Weights of a small contrastive image-text model.
Training: muon at rate 0.03, 5800 steps.
Rows from block 5 of the image encoder of a small contrastive image-text model, named by matrix and row number. Rows with one number within an expert belong to one neuron, the router's apart. Each number is 500 + 50 x the weight over its row's rms, rounded and kept within 0 to 999. All counts start at 0. Numbers have three digits each.
Before each expert's rows are labels from the 100 images, of 14976, where the router gives the expert most weight on average: "top examples" is what is common among them; "colour at peak" is the nearest of a few named colours to the mean colour under the peak. Only what is clearly more common there than usual is listed. The data: procedural textures in two colours, tilted and lit.
# router: router (encoder.blocks.5.mlp.router.weight, 8x256, trained with AdamW), inputs 0-255
# gate: expert gate (encoder.blocks.5.mlp.gate, 8x64x256), inputs 0-255
# up: expert up (encoder.blocks.5.mlp.up, 8x64x256), inputs 0-255
# down: expert down (encoder.blocks.5.mlp.down, 8x256x64, transposed), outputs 0-255

# expert 7
top examples: rings; brown; green; ground colour: green
colour at peak: brown
router.7:432445473575632531544498473567485593579429452483498502513537522464423461546510497558589520533435544488586503481508584524420464505417537492472503528567464538490478483527488487453489577492474507475447535518485453452512533479509573449580432557555541518462449381452508513438564522485561593504483463423464525459554471459536455417495563570481466444535444533486514564419443473478448467454459439491430424595548510583484484445481496451391439567436586523480518487498522500369474522545521460578522553402517501474576434465471471444439559485572510498472552466464436430515511578513417441511538453563530526578489439483547523495449417511507519537513569557499473601503410545454523597628538459573543465456471525508439394582472453535405448469492506441511527495523423481494552405479525485
gate.4:499506542471550474478488546512518497533550473479500452534464485536573517524535478401473456559443393523419456462500435512547490436365521581557518429510611443493467545522466526478440469479528357591425497497565506465426547536579552461509482394541409485521447529631484528574456495542458566569495503448517536478471536514414478579470379462554465566470544481599488449531534499481537514464530483503564618464461516502489540512489475485494466355527402518499474529393505559525598551532489417477500474492469427498460511541492551510528436467499567491454435456578457581534500521481531553598495513468577434479484532547528515477505498433490459552518489526515588530481565553489392511457496476502444527502522488406501529475522523487506554498622485513593391488514537491561461502631422588
up.4:504513438463509591482490477465494512603441487481457528501592554566568527540523456448531512560538520519478498471534541514455431463554506532495518541459533424523490441553498422442367445483518514603480570573471516455422493540482470477540564383522412552479544471504524469508410392528510514576496492571538585454511488462571495470553467442609446590475503556513465542530626535410436576469476545436501571622524521506498566491504532408423441491523445492455465514417510487540554513609457411579465558408481562488433432474471417436530545529524517534563476435495450488499548442460556526476513470543531539560465452513437511531523495589521510508529466525414477522488547525454428510518536526634544557575505428534521528473510505530473579433532491552600365515462568478439531534530522455
down.4:482535522462527549453554365486504479576485492535462526451537484713501527520548488459490435545488541486601521513511548516487321515534465471510489518385521584489461495431499456504461465536537405406526556515618443547469569513483526521436475504460550497492574477454513502505485474412451555587473523478506354494539465537607553449457525480581505456431483492529484465434576510471509547474472483496517520628547504509542520499476575464508553429430468380575495447523525584488480542454513486472460451525478468460495492480488470485518474551476488494441545434518572517546473527566462444560459461427465491566513606451481585418505478419535523480440462455477492536526505489542629464532465513523529504545466529547537500454581472493572429548468557584569542599492491465621547485494451495
gate.5:577488535497517404503397491517566500531491607485522436466575461480464404433536541437459515517495465451489466473470487396479565465518454483457507435500517525541421579432563423498466501563530451535503559493525453562566487468516507462453415489450508611531544569485387480576557511528551586441484507448489577460403442436494460482502502484500540430582598404448404429497505592597461538604534487494495495481510568473573533471550540433500483380498467496477500505424445507469525552473463532466414434451525511489532495452546508472534595455459532500499457507530409429519514539456534490604562632507560505506535590447521540477530434510522532583459576485538519415516496511454490460468523442541497545444524502484537480515434561545478514476502451627455461566501554585508466480491384612
up.5:496498495492494579495670517404555352452502530461431579540437550461430540506508498498541520521444502466527493437467468500518487504502560542591505619489494524509494503603382507547461509381478542579497489510496547484464471540431457503563519504471464496539561498497570540429508546488477495490532448515541404518556548495486411509463528482495509487426557622428511515507529423462518456499534424604487503495525453413453554525483516535471534601452498565520493541463573511537489438482444595509638554493498480478484484437482580511477485526525519502605454470444495423514390547457543500458553407477462504460486558437482433525497553490507504444579484486416413563449526483568524418425519509501386424494538635477501487487496448534513538483521524395599423426485455463499554481514426478
down.5:483457441517464528479501428545538570513479487422462485461485517475475468632525556560406492428468559552408493469472582536553517502530402492474533497450576460433554488501475536513486518386485520504507453461396460539485534593458554511483513552538526530424585490514561535538515520470461408573453439440497474553456463539402519508497428455514499518539418485486516468559473516529555615517510472445386525507500458550480501424551407534525475485449511563679506292562503487624526565467507508531581428534526434520538476518486491512463494527557474539406507461580449500518467412492503498414452582535436490607507545554492474444549503533441513444484519522508563421504531537522400573541526521535447545522532437512482471493541528515517520535497411506562448399464501544424492561475499472
gate.6:458464522569534530470677542482504490483607526386470582437557499497526402433441475527560535407424466449471455475464445424466506493513394534529515441442516429516479520569520512442474510386523490462487419521500457524477435482504469503419552558425425521449483482430511475470515513530472550542497638471471463454474520414490414459531451483549478441493614542572528442467548554539539470486537492557552541435470525432527540526531488501538511532511442581599428510412483501509569520473508527472552523584499463512447472431525539527428550535491553512553360474534497378437482525493484619488525479423463468520477554521511472475433450565443416478546468525556458547455517433588467513571480508483453547428568445447540528485517450481511551432525456498530497525505544589503501525572433622
up.6:471418472448587515388554551470504577454479424520545613505465448448551451501415485586563477417525481503515463481461463467483403426516410509479474409533500491434482488401524534434514480499537410470443566555575493580521461498496500532511542484431551540482468467450461497486481555559433551454461561493473490595597548533451521498414535514524433540520516458520549523430484524519498473461559541517444648497419520543545478554512436599559373434496456577514486457399458496449448488493543516516539589450544498501398497552461517469499537569455457508561479446442465485509500555584486576430397457463452456441491488464469451439501469442511514534470531611461462573449535596541474555514414483479535426463577415443556417493475420489474511511549539512538498426494536542487460495565457586
down.6:350489471503447473470506422509528438490528629540463494454425483344515525517602358486493616453521497459491452473500546541524591533492498457477494486495513526486586441485530526503492432553546587491493487508448515518459557559512513483488548661400534512464627441419507518497554509480536520457494650448386548461574522566543486558489491479492510537505502472494543509568520450496529496531480479498524461494407530460531494503520568491428506490512539480634559604490367419523506533440484509509576439568505546497513446482400508541480514542484525583550503498430695496523476452575526478497494563465482500568464521453515491452525501444530496426480472564476528593490460480472583468525504585501420518486482473506499495435455501411503464493476456507478536565474510489545551487490555480
gate.7:578481510511456526448406466409495416458471485452440399460464505494447482461462582438414419461374506525552472459438438371565507476446499443483411554508569555541466545452475492553514494469481500544542486423447490561432497502389517607484517430517532463527592405516466575495532478541392487466520546516543551593493593494541498500496445529444504510469456530529520486593470392501480530424455483605562501449558470469476501484443542471533482466505478502550476496451496530520507511456438520543481468505499485425517482495562514566512520469501405564482444526588442495544462475532528467486496652408523584433512538491557489462563414520543446513543553528463505537484341551432523468498483552405444535531457508482432575455444496506585568535540563495402492529506520591456416551513487540
up.7:517477450530556508528498355430466475501449459480479571457520512492518411488476523492471410570416538500499570436498448431455463436504465526443416568625570543520453508554483401487455464481536482519481602425436505465490578551434492507504458458548525417429562497553408585486443487561456410452469557529577451583466574526565552573497514504534557434442488397432438575565436520484467548481511549568584501524542411471441455485506455574427521509529555577565540500484432529565436501457580570519518436494523440476544494527489512514556495508451438553510406538477487493563468369430454469487452492431427525474519475408473536419573416475509509511474498596465510486494434527476502500482499552449535547481478514505452532442483591428516588445556452525474495450469525567512432525462600471
down.7:502404553349507412523455492497583561606474568499509511613448440433539535573546461461427559498510537626458459476475508580560430482492454523448491475546518516514467534535567515497436507474468505487472490495545441437629560466465523489384591463461462528501503508488470445427482374555492534409493560493515515451393493529528522544522523510481523496470521457424451520509445496464510529539603557542537576495495529505513451532571485455534444397490498523477501467480394480399520433516454500450508382450495489574552449487544577533494584495464496460459531532501556483525467526408582514502434535511511487467436525454499502544438491486509412487507555543490540628530473440470495568464477527475600494424473475432586503517414540506496514519489420491455521521450580575599428562600521584

# expert 5
top examples: blue; pink; checkered; ground colour: blue
colour at peak: blue
router.5:489501506594466560601607434594477546583438525485550575562523554478433496466550519533575575461553502561573524501470518493526452510488550566545490542544395510530527549480518436454501576478483515524460601512514461540504521488481580492482503563610513480552558537451457456491525463465538498471501450513476493508545515514519544520432628486514445504542501508476572519509495404443554492479546439472491525534505531612468544457499564571529508601460564590478515563520508473442451487448546596578546518469375508481575582463439531504478457499475489449491552494496544467543467489501553426500404420514518495611463498451471449504400551486548530402546557430403417600464553433603490578520548439508563381568478513543525465498485404475427463446526521508558590544464576513499544533536553573
gate.4:556483549476499522499386465374450494423451494526419479437545455491536551548491520472541478500506458471420519462577465428533475522490556485407500442484554489437573446480447605549529551608479525497563509540532522512481522507554518480493493475515509516509473581495482461583479457467523535513502410414493546506537460560455459566548462424552520531493501514456614452506478504442561539437478484466505599466415522487581491567478510483608458508566533509536530507412330508540493472541385482582468439437562504485447519622524501504467578475556465491419380519526471417490478517454575558550603588438550482525422576565510559483546477530497513417475440472588625406475477600423514432469488468439479465463527472497545504490537485544473572538434584486467468514483571523516453480489463496
up.4:483553498516517504496442507481505420578466536533483542477473658502542437492514444513549550513513474536544541492485499612483533514479528565517474433520476548510484468680493482478399469447485559458458523481464467500505450453423416479418504498510398460570497548527554396407550490568468504540475414520470540513503573559558549527543569425376502469491542497465525531483564498460477515583519499493506510565520451472510484488433528539455548582488560479462516476504572469543412551551671519525488594574442483544491516436533445538409459490523571506513604500524483454531507581557596498431402430521479461549605553579473465503526506493471485502588522516482497518476544443488575507455590508573517508531451469482404508479530463448560522517598526423451424424510506454517445537398402497
down.4:422486519564424499525536520498392413566500540421548510466484479478515432521329354490468424513515425430418430507431496461424390534456520510537484502505517560432551417448474557489452482478548475741495487478636451525470547511536420472530519538514542505447514361436576406590506477516506521450465437501405507538466546469501479558408397529531506424544492525458461483472511457605446467540487460513494456478511519522509548532498564489487575516445463498463490581454513510419482579532416515409493494587484443531610542510476480536557523505530466479519437473553428520454488490475501486507503478491559431499551430491488487543489498469490436509543510549508477618464490508465486502500488435502520487528502458472474412423501467470532483506496519583506468453465444517541467542432510450
gate.5:492466554553526468478545613458566451500529466503486463582517509466532605500533549550532418463508514492426462587525526529534571523471451476519483475471514516517532452524483412493443455489532431587499476411580497575462547571473381589554429446446460433514469454478496497443595453468536420498488434498537499521507400423490477521545382420495527479465573503567515513464515482504523579503543585617415462412472528488585480505450507452552545563492503535543517503547466471535481482424473465539456462619489523467610493485453543548521531545636558544472484440553474514554557492523420488547479565458467588527490549592507469548519562497392455492508525346517499495541482517453489411452485547492464555466453474549430429480525484464407514521539533530526535396462414521510464430575603530
up.5:549481575437535539440537515486442584534538452484604523518502474470418537460481533498536474466492473439524496591459464500529599500481457455516533587499483504472560552381468540511468498423401461462499517486548498416490571515552492508560485507433468488533478415462499387530535518531541562506523485554482560521497527417452459506565476550511444520553516511409466475458457429662469508585513481621567495359533458572561516472479436498539435490539476358484523404520579500569486472506450507526571363441472486583445435484438563561550503523512504588486440486448534590470506574543462541528461538518489535485459529504560531563563497501487558482473511513502465489513424488508557512536423526497502478467424554481451425532455456418425527533496508631466555532500534523585404521526367474
down.5:604511564540527450521478490537490537631496466455527503493539491496518517528388485485625401514458497477520522456564488457498558580503443518516558479572406500475561546499491506524528479453463475410371515463553464486535502438493623547473498499505532462571489486518465525465521555492459522444524461426440344550535588466570536514612519430555529439574491450524498442440542509443577506514548479542478503370587535532513508487512528505535506512504617546503529389498437493642495600530473519482520546540479459475478500522505497600571462510504508518468432397521513439486480485409484483446536492445523441594409360665481554521538516518608506537407519469464511589514549535549568499478523565440494510479507534499487479502551485495507494555542500484519476526550518489432459473460454564
gate.6:430461484530485525534617549522395498410510396414466535600502486491555475534500532488548519467586510444534556481571549479490493488589548547436586498477463507491533513557497555591414520479526474520465421450488526479609466519594442502468588435444490491488530520534521553462453446398568333585477567476542515518569509437571491529536456521480593506521475520641498498426529467457522526535501583602585578398594458550547492548505484406511620465501491536489458384472471423427470433426470494517539502495476441515500445435561578580461588499535491525486477454496470526523463481526526519544498523424518473562470543531510467494487469604539501444445460504455413593503441540546512495490521539509482496454528423434479410482442504518492552521476514557519501562481572548529463430523488523
up.6:626477453462514413546429614470503489514564542462450429485557467551528455531496379374518507540372504511519511450461533510585493505512365468464481513577517487531520487589503475455457531436436587453459542438533544504473516448421491490507440591534566485523456556518576558488434483500501568485502446479483543534414403498493473490505565545481463463446427468511524459549536458432531536503506499492498621478532440474485435414431415499506580538501515518481653500538366510412572575542448525482526529585562489460541483565502497439509462470564476545463551515579525442569466551448486478476533458610500557503467551462577524495485413490509556488567552527439535478460486471529424471452442516392520485443468455522498562496550534610489477488465487428534481581518519466493539607529487465
down.6:537506513539488409420554465519533523558487724398487488497474520356516536432463421468450469497524524519423511492537493487507424533476545567514462508490663468492442429489540524500579499509510518470423659501495461501550477502544537471656463483576591467515345441524532498452511469495521476517580421517580445486493504449568485513517486486488524486601485506483489521532503505595474530508537503525490518552477474485494490461466487446517485517568506475492507526448501521403504494478509493507452648503473458434533540469541440440537484548516495540579466451579517512435512477531529473383493502528541455491470594582497633540582533508581459504548502505439509493511504408533517493485497633431495468484527447465401477454473546450460540528504480515542456606574557483532506537486529489
gate.7:488465566503614469479351453506462508520516417389568497496532398506547491493466513477445482499475506458460505468490487509490528456543501500510544449556420492459533485473469519536612515412526408565598429490519464568557568478593483625523471448424433538431492501415484506492448514425600487427467508441494615460533492391506505476499472523494609468502494397551498477431483477557581504605533454499627446468443505466568483569533476497481617384513514578494542458512402506484492459505579505471428449563510516559515505514482518435516547426448484570461420469591517554540528522443507551514501509524427481562420514509526484446525501458477505456431502448600534525473474441489521504439433494495591482454480482471493387480422548429529553468473417507498516545487512436574455530567485537
up.7:487459462428579457494358423466501545500512479443477497475493394543465493438494456527501538511541491537496529409478513378485519438434477561489617480653526466466502463498557452561535517516512456415564496478529466521487417519534473562569373410451444632481533511462510563538564502520535453415535481435473585453474478538458543494449509451465573448437455383423446499497454432540555512474536379491633500583481512516518516538472488505489527518505530559472465467511444436554418470464422599505486553473493468499488572488431458487601522412435477547545487501475482542548527548450532570528471469530508451579501507429491488540546460487529569442511496522480527420530499477463325426582500539464447485406493494479480487483460563482534440491521441462472464464560518451465476546549583497
down.7:494498593467431527525488384545663532435492540577508540509613511471449516483521483518437491472439452522439498481525472570508455504513463509486448449588537478545408520467559504484588505449471482446500469507436578441430452474539472458358488479503506512486407532477458486434492522532514487451572312484428541521504561497569441487422445481479529485529538478514500509476489533516500485507556463484550497510513427527513481502398417487474473576479510459530539553490492497507537510465551511530534480496521494536484525477565492529488508483475509472426566536505416486453512505484581507541389462500476497524453608478516502330469465527500504487557515405524555518526516543446576469490484507571373469463558483468376474523600599495506485522550477497597394644560500452473513564523335463

# expert 2
top examples: grey; ground colour: grey; orange; pattern colour: orange
colour at peak: grey
router.2:501456492593463515596543425501531596580498519536501562512535553469574550554548389521550526473522496555518541493428448484426445611503563458450550573552423551464496498505541437496511529564458547529393533552464534430520563533500586485541489531567522475560482459502486503441491524511593587479509478487555459407591561541459505490520509456511514519499389551411489532483497436405552455447503514464476456483465548537419481470519477619522442491494519439501570540533549396477429475439535514525529522436480554405606460520519446465476421473591459432538540471403489468474420495480452438540473425547511535516535501505498450557471517497497575447511547422438417553496566404591586560490511460517580382537521597504438482526493565500477380441510518467484599513517548483493521442471498432
gate.4:503450578497494525408479544564446484440465514471509558458566543531527462529480509497525412552548422468528563447409432445428522369510528447496462517453499523437428419532506547396560475454543504596494479541517530539540505498531532536466532485458393518594497471535468506524367530506398591374454471461488505588452481514538481553440462554482444510469604500476527379498424494581465557478456497523575455459548516509544453567454585442549485387528453534545516476428481578529440445480442473474611537580514545510520567498542646392585481455492536503484464536535463541524494411496564481550476512433551522451501497576425521483442455525477426577481479521588580449486548561487525476475463494449509485497494498512485442497450485490506489537478540464470447577536503531378463537592494544
up.4:455504668550514429481460437496498569577486466512442500539496492407559516567523518560466417483575515535467439591525568531491441499543493541509425528500467503522497479516466425560489420574492516432486486521500506448511541391492566454549478474571498460435504522498483554469422513476484383473487526510454562435530542454479550478555644486578525594540559552581523479394505451573495450483516571450507582546532444565485470488438533430391496542526509545485502483531543513504456472518553448578533513493613414536465546549480597462479548555659482379451523611495473514464515560411494479502435551541502464518463497459549493440484538548507486436515420569490504483499522557524593560536474510534502500510496418549505403578559528496506375495413471409484526452495489517483504455426477476
down.4:403502387588538540376497565514425520369546434521449474493433499424495519575547462457561491478450444528478505508488467524478585476500488501521456501511482593482379411464486521524490527483520549492588539463555499427449490551491502425589490446520427528430608574541491533534469443510501512613501504487634361504495557547486547549540478469520429456569511499519522529395475457544577574537471497482472506390531593529500465478437522504525439527471525464494543454469556500601487501468536464506485538498537583499508503526455529502514562534573528493609582566469579516474510520483548479552526456469486542467631580492455398434473515545417573524509581518496555547479553497410479466495467577526477493526541521503547420491460436489470393470555458469511475463392480408425495520544513505
gate.5:491476373514493533476503531540605409458533503401500453488441427559516541431461524438488541517553565604515518565513544461522578561438499565489493498420591477526451495523502533535474448492476453434570413488493472497481557502572509538474474532526460497584476530567435496423458469512492509594495413475503499505460438378432530541496564495423565428556597456534497535479502460556504452489496563531631571469471600541555408513506562479462513424499468409539488491411426484546442491505473463511460555481475427569554570468453484552495542562453455541473470495470520403495459549505466532547493482471498429454523579564473567562624500535445376508472483449531457475430483485447542498447451521484471538467470462521475556586417512472538598508431407553502439524535440481419366441540468505
up.5:515522454555564579535546442483465488459510498505545502451587478551465523550578519514493492471444489537555485457544415482477508417530478431532514420523567448515496483619538488496417567495538644494464507521480467580474553534427418436544529543561629413460497503452545576436484505567521510612543398509474501523573462496564514478498445556552438552473544536336597538486537550453397500507538481510541555484446491473481492533521521489537376493500529531465557536506494477346513576447497492513461442518541491515432528496538575503601466631484557491482507497454503563519522497470498495574523582492590496521484472524500494415491484505510379488528419523473476526568469487456514560643522467523447523487503594451433464540505465460534494460538502463501540390451536554432495439531611515
down.5:402491392460547593530522490528452611442575505319539505507460420463488526608491480516586413491561543481484497507536450444453469554520543552521489477434476501500532477421489494496515505364565524556406351507409507476542603514549437541412519509504553488588427503486478587403430532500511473496477509477513479490477456496569511534500474492490502476540538545516551512445491404517491498530568518556427503348494485480496526469572568488520472515452576520487484540559546581548452539535475473464453467549451532499443481503477535509377488510494482502493456502476540530379555528441498508600470495412484505392417521536536455549563428524397491518400487560578483473394441507539455427483518446518502487496495486545533535536461506447463557493523486575519528407427518436497535495566516491
gate.6:470627510477420533475500519410483391490519503456491514500423442417495516484468530382570566470470504512503485552508560441539582455484486466410486482545610544560525519451407625514442429360497449548458497483453456467431493629532439662546472425472471466569494491578471513548477534585477409444518563533558505516474394456498475564541490500555507528533482471553469436542467602528460507453490430517499560432477495462439597445566499530542526395507473469487485504483491529473485523508412480480502506462541502461441440470613524417415534466557501576542517570524414488559494435490419537512587507536504489478544577640520534529583462515453532549500437485510508470500516456525541502473500521457537538553429504468474547455489491464524563470472456502532501554533470528567518458613537452
up.6:515436556533479495547449540578597485522463479569536522536524513552472515452489527507573505544438518560431462486485515525518444419509530537459409506563481525547495519629510461545543500500555515528483479483451524439459495540418595385543523542450501479531510443471541563379512450425478507579470477491534540508549506459570516498442449435482525491561565477455533466451504522453523396465539598489584378584537499505457435513576542557545577449494450416443448566455487503554509485547512546412415513532421480449466527448425530506499535482475568519555430397548534580475515486497489448495530505488539571429520459358453458505500496414469432486532443360456448501581508453507410540503538492508431419440479459537471501514502483509486464538497482478493462494477536511496519450481681674
down.6:439520501481469543530480535478576517556543388520545499552602516502471485569470504535528537532547442465492531449504463433481567470507412447506499497510477426558364494406407537508580477312478571516505433488518508503480511487528482547455570568488491497499493448426578467445468573507511573545510413493440598479510557533482395508532485532514525473463541533494453534535498494522566473482471399526686543491483506547519508476479470615559528520437535534495466423499442488523540586377479518557429543489505491526537414512463486489580423527420533470540543511503485536569503446444484511449659518389537481548500648480506382429517532469496478525541426522536482516502443519494592503495496534468465472517511542447540595528434554519533505504517388556520480543485438532495511484443503449
gate.7:469537581489508498463394504412346540503400565477543506487469438512509460496544512457463442489543484491571469539509489430503525551587395473498404504397611459411502502424499600504455557514469451573483522455554621462437521521508453547493548361404459538535523452499462457479557486471536470520503414484432492560447583459482491513510494532562607546627506506559587476517500559592533484527534584582518465517553514439526510559443485491431584451534443512487401458485518493550552436519411522482370473446537472475513529510455431591507589496510435518487504478546478476540522489411422556462468515463585498528448570530499491380493535478452497527480532507462567476481512597497517479475469543473497464534501511429521445535491550489438589463455573541503442465428515454455505427500477490
up.7:495442376547523447547547531544510612477552519512488444445505448439556414446483510635483385507481431493498450489567410464467561555531520527528575558486533460549502500536528451520521562512505467531557547498498476485427532496488508497467488574566528496558442559569393552472413574440490515414531480418503543496435539487578486437502462552493351497354509392449520510442490493479494480501444549451505552454474502498476423494494438466555415460524499377496541589476449494515477419445564473517583459471552521509546506626590560561523458437514430486482561534511462539496473520565555483481495530472476532471517531549520524512456497493555456528478527468537345461500457450453537485536500477462488505477539408577497575477478484554473444512456435505484481536529499649503478496453658531
down.7:475475509496559562518488538488473444526509505386521566447516470442450498600478562490640505444558501540463475478451509537505393504509518506491519488512374547457426490493457551575537517419499470599539386459572418459497468473422592523472481527408573486518592443554503535531517491496507584510446509513334518548441545590530471462509525491480549448501472498470487416447527467413485586459532509603499463588529443591539547496505459561544508467501484518583559490470492520465524567488494500456479496540468508534496561458490522423381517480462462512573498502541474495683479537456468545368519491447554468438528397478461518546541464551435560520544514458582516480546490462497520540431494376504478474482523466477505468497400463480505488535532620532515438402481465532469520504477399511

# expert 6
top examples: blue; grey; pattern colour: teal; ground colour: purple
colour at peak: blue; purple
router.6:540488541518534530536533396542505472588508475537477468631568522486478466520553379485568431437545529604549467402423490513466454517484511449561454585534367582453579485507506434522489544552498587456476573437520474502547570453487552431468516556587542469590492439451458481416473474572574506471502472600442447411538569504519525529480548507463486479436397565426523511508544484414483480505519509455466491549527482549489467487459579516516482520504574476500532535552569525463411523479554607537490545422447601455612517476434460520454497454616521484519586439450549417569484526571487425466458456571537487541501434417416453546435519501530525543527529474475454539513526524559521539538508462489514446604436529562447563534533437621470468476492508517545545552469522544451498473489509549
gate.4:554498478462496533516533546496582467597499488450507577591477445492558551477497537389560515473490427526507481507505514514472538486527559519411432362489602437572471468486374536396445496467516476558497455439467574566484478482430501524486566462483476442566532501488513480562448378546556496487467543455537554527430511457429419524532609480495507543453602491515494468436504397426534548507494501483546558433425553522506488524514408606549616420489493458534482530375555549542566527510519535441525376562453517442495536534462565479500527480597497570525393473502446459519492478457443525483474504513431479505499537501478495616473492547485472430553527550468499461508476422521357409470486501459493517488509504491432483374430538502565420477549505511525408466548525528491470585533514478
up.4:542498551567514495560574520476542498525494507514472516492499462466482587447484453427493518407453513457538481459468493512451522515512532517475535400470478431471442462547466466416513516463507499398493497502564507589497517487361483496524527485352554459532499481484423488503500422483482613471494579527574469550463394457420437431541621495512504431394616575539509461457521495496535450519528500506520462485436629431519410463511459542576552470536493453654497503452453579438520510477542585470551500548537555439506497589420523411491455539456446564521445412487583437559467493538489474457531491425493548496467570372507464574559465515464479493553522420517464492522441463524443438481395483482546472488539564472512438464518533452578431468561493451491519523482510472468541476519346514
down.4:504546387468555532528534649500425498375539445508524578380384487554444506617532475490373465510548556530564535455505517477549532521506528499513463453411548467445485558521509707533557449500533495512624513481511515486485469459526512428502516441511483485514608489486484481619474469466478494507493433588399534470514502505501478529468416512496545475421521478480514445472470492506495474511436518486518519313488546513488519487476384477488462540481512473524517438454469502516539444408491489456486561459491455479500502502595582485515575522463493521423519415559421527414491475382485540543562515370464374563572432448511489537485504456511501480430483608514537521516520506447574518515515462492471491501482483474494509509376479493479484518437527483520499484510460506582487529474455475
gate.5:538448712364471532571518580456528468525414494401478541511474462475574457543508564424400461502505426601441458520519498526480471392497431453463512427474534521580422538545455573543469530572502448588501483508521541548474487511529592501459499374540498516531496528581584530540402490515489439483454535556535561515417508516497511485473469511500494523546429475452524437503494512527549522436443468485507571548506461533553522570439537514585531437498560492542508462500501541554532552564425432550453441475549571522546447561537494586467516492495464502413502468600538507551481456472468532471481456523469488424573508630516525490561500522510494527544479455497540541499497592392412474387512563445541514516486581476405475524492530503568448523421479452499487501535523502509534565581373518
up.5:516516558537510444593490576517417574498595568467532464509464497510600549486527601418517356511606431435493500611541523438397424541471481491530508491507469495450471510507497467507568542521539492462573462508570473545463491504415534522481513509566522482511486588487493511580485554453478469423502426508507418422494447553486508540458513534517542565569479571505580476405528475576518515465436384446449497541520457597463504457406553525454510421485516504494554552475499507476453501526520499521473556373472583517577462506518480625489510480497527535424537437443412478527519484425490444431523464523509515502499494524507643529491534476577469525541546426517492520527407465511450477471490434413459561492645531509440467498482523458546474506434565473600493490525453495529506495562327453
down.5:524497447618516567536423441534520518461476556535474459457464503503495551443383520480459528500469444464434551458476545492549516567458569552574548476577453571444499503464553425524546440495434512562529594533545487535466508506581464475588532392438477561589416522489519538363475542449436514403516540589453448432497539445555494554493519498456541540523517472525449435596517445528579550484512452485495525523444528514500550465540433528501520501496524481522584444478523522452511454384491472571541527515499385574508523466526539466522509421533545492507530557435453516491520435518491514527525463547516515515488763534426577501470526440533522482438512514450471612480550506590428509531556587469472456503499478479524530459497506532509579538495509549505534414499543497489543499333545477
gate.6:529525635484565501439406558450566507447497345482473503548528502534505521486528460515434441449485478494466552581446438479515548481526366502502464501514476486501497529460551512502583576534527420590565425490564445475460493454466533593423412487645542523484560570532479515558497432453458594460512444455514534486511519444513467483525510499535486448431517507573497519508493479485515530522469396558609545505534515460506429491507517383508499374526466475489534459428461519480508486507502341464538455628471471533479487599548508496489560530456482545504464435540491507564526479498548459537554605386495524410433565587583548510464484498474460514493533474556502441525444474526484494364515467470462472496527481488531460554538480547436498453473492486524527413547521572538454447457621594
up.6:480554378491438507579582630502427482465536519467485528502580526559594460395475480406525501469505458525523466510468533479507463504518486476456508484376616496549483510459506452571426492427464467419487573543488545474600499496538480439415523544380471458605458513530559479583470496495534468619484523453486451501523485475551443527533464472501471476587526481524535397554505430481475545489559427582548578438492490424490438451473538510515563565459453537476511512490533449439459446545523457450487491400544559495509497534496676522484405469577538458506529523555529385421535514561420526481501615509504552535512553479408506525456509600450482520592493524472546541427562587482544558515532521498447509475473448535483461459498443411486525495481420487597455510475521460471508537510479421
down.6:564523530528473542494568437490343567495537473488540545426528488508479536557512568542421519529501451493615489504456468479499386525522589524512496449506549448423434478460500485499538464540510421409482443493564509546445492513473574509379462433526518472546463485508448496542507561391529474490517514447454477473510447511531479518412544513491612440447497509480532440503482552460559472487656498488498508568494540399461445491503511379504517425498489487452533431610497499534551492419513534574549377533522423485473478520513572526655471537514498506436478542474527429490539445542500455551475440282514488552550584489471513529523503445513454451401486488513480614487486524443466479500476422477449510477535503503526543486444523479517629453475458600475566438486544504504475478507454558
gate.7:524505451497479389465446608381569488533482470515510462444464435540544468495505575444411460471504482570484543411448495500546426544578449415567504433520481551476482506458457463515471426482418445596554535499522505554485529528526428483470484387585532493480480570560610475513658598526404483489459509522501510513512476520490502561535421491485471542413550454549524503488479548569549443542499528488525393508506458441588582485525557433529502377533521486501521446455387556424518544507394467499364498504491483487479473439495473474571542484509456502494479511542508417550495478470536451587579517470450577494491541608486546457557535475482543454540527485470546535505441481371523493407501501354484462465455477379497522510530419496594559502477453493490466527505494540488513559531499522
up.7:470561633466477501510466463582392473456422501406508489502464552515492430457483512445615519572566427467471537444467495443491545470439519576431485534527473461485552523498522577496402465629546481483475457497546556414547446417522590454531544577454434534548569555539478434591339462492494489452478546491494575485496487520487485529586477458548509472574479506376479462550525542460425516534456555480476582410500430562493511473509513576428387534453459450496458457558577492627427487561542444476661498480484442513482484542554453509514456469419495472460447467555492509511539521519506517467524464548504485449495507427562488440456439558553481575519532590606467494483597521516568539488485541513467558578496517507485563489490492432477526490449407508517506480533538534519529436567502463
down.7:529451446456518567529546554493563537485487528521503507488455516540508529577512464504528397459414396505509491531485509462523446462482470577528555541408427511501460589348550334522561541447538463377540449511550519525442479553500484532643528532411496509531422638472518495487488503481535531513510433499422503531521496511550441440563510516552481477551519485509515474557534519494492553486460509526486476763518564566550494467506501525529553501496547455544529574453522504577473502522474494481400584496490491466487494496435534448583539505517487445539521562474547494521502465474463488525521466574505512447534501564452463585520517496395448548575474489490535594548556552425463475478478696478496529474517435513500494470504458464525441532508489586566520468469430476522473452394504496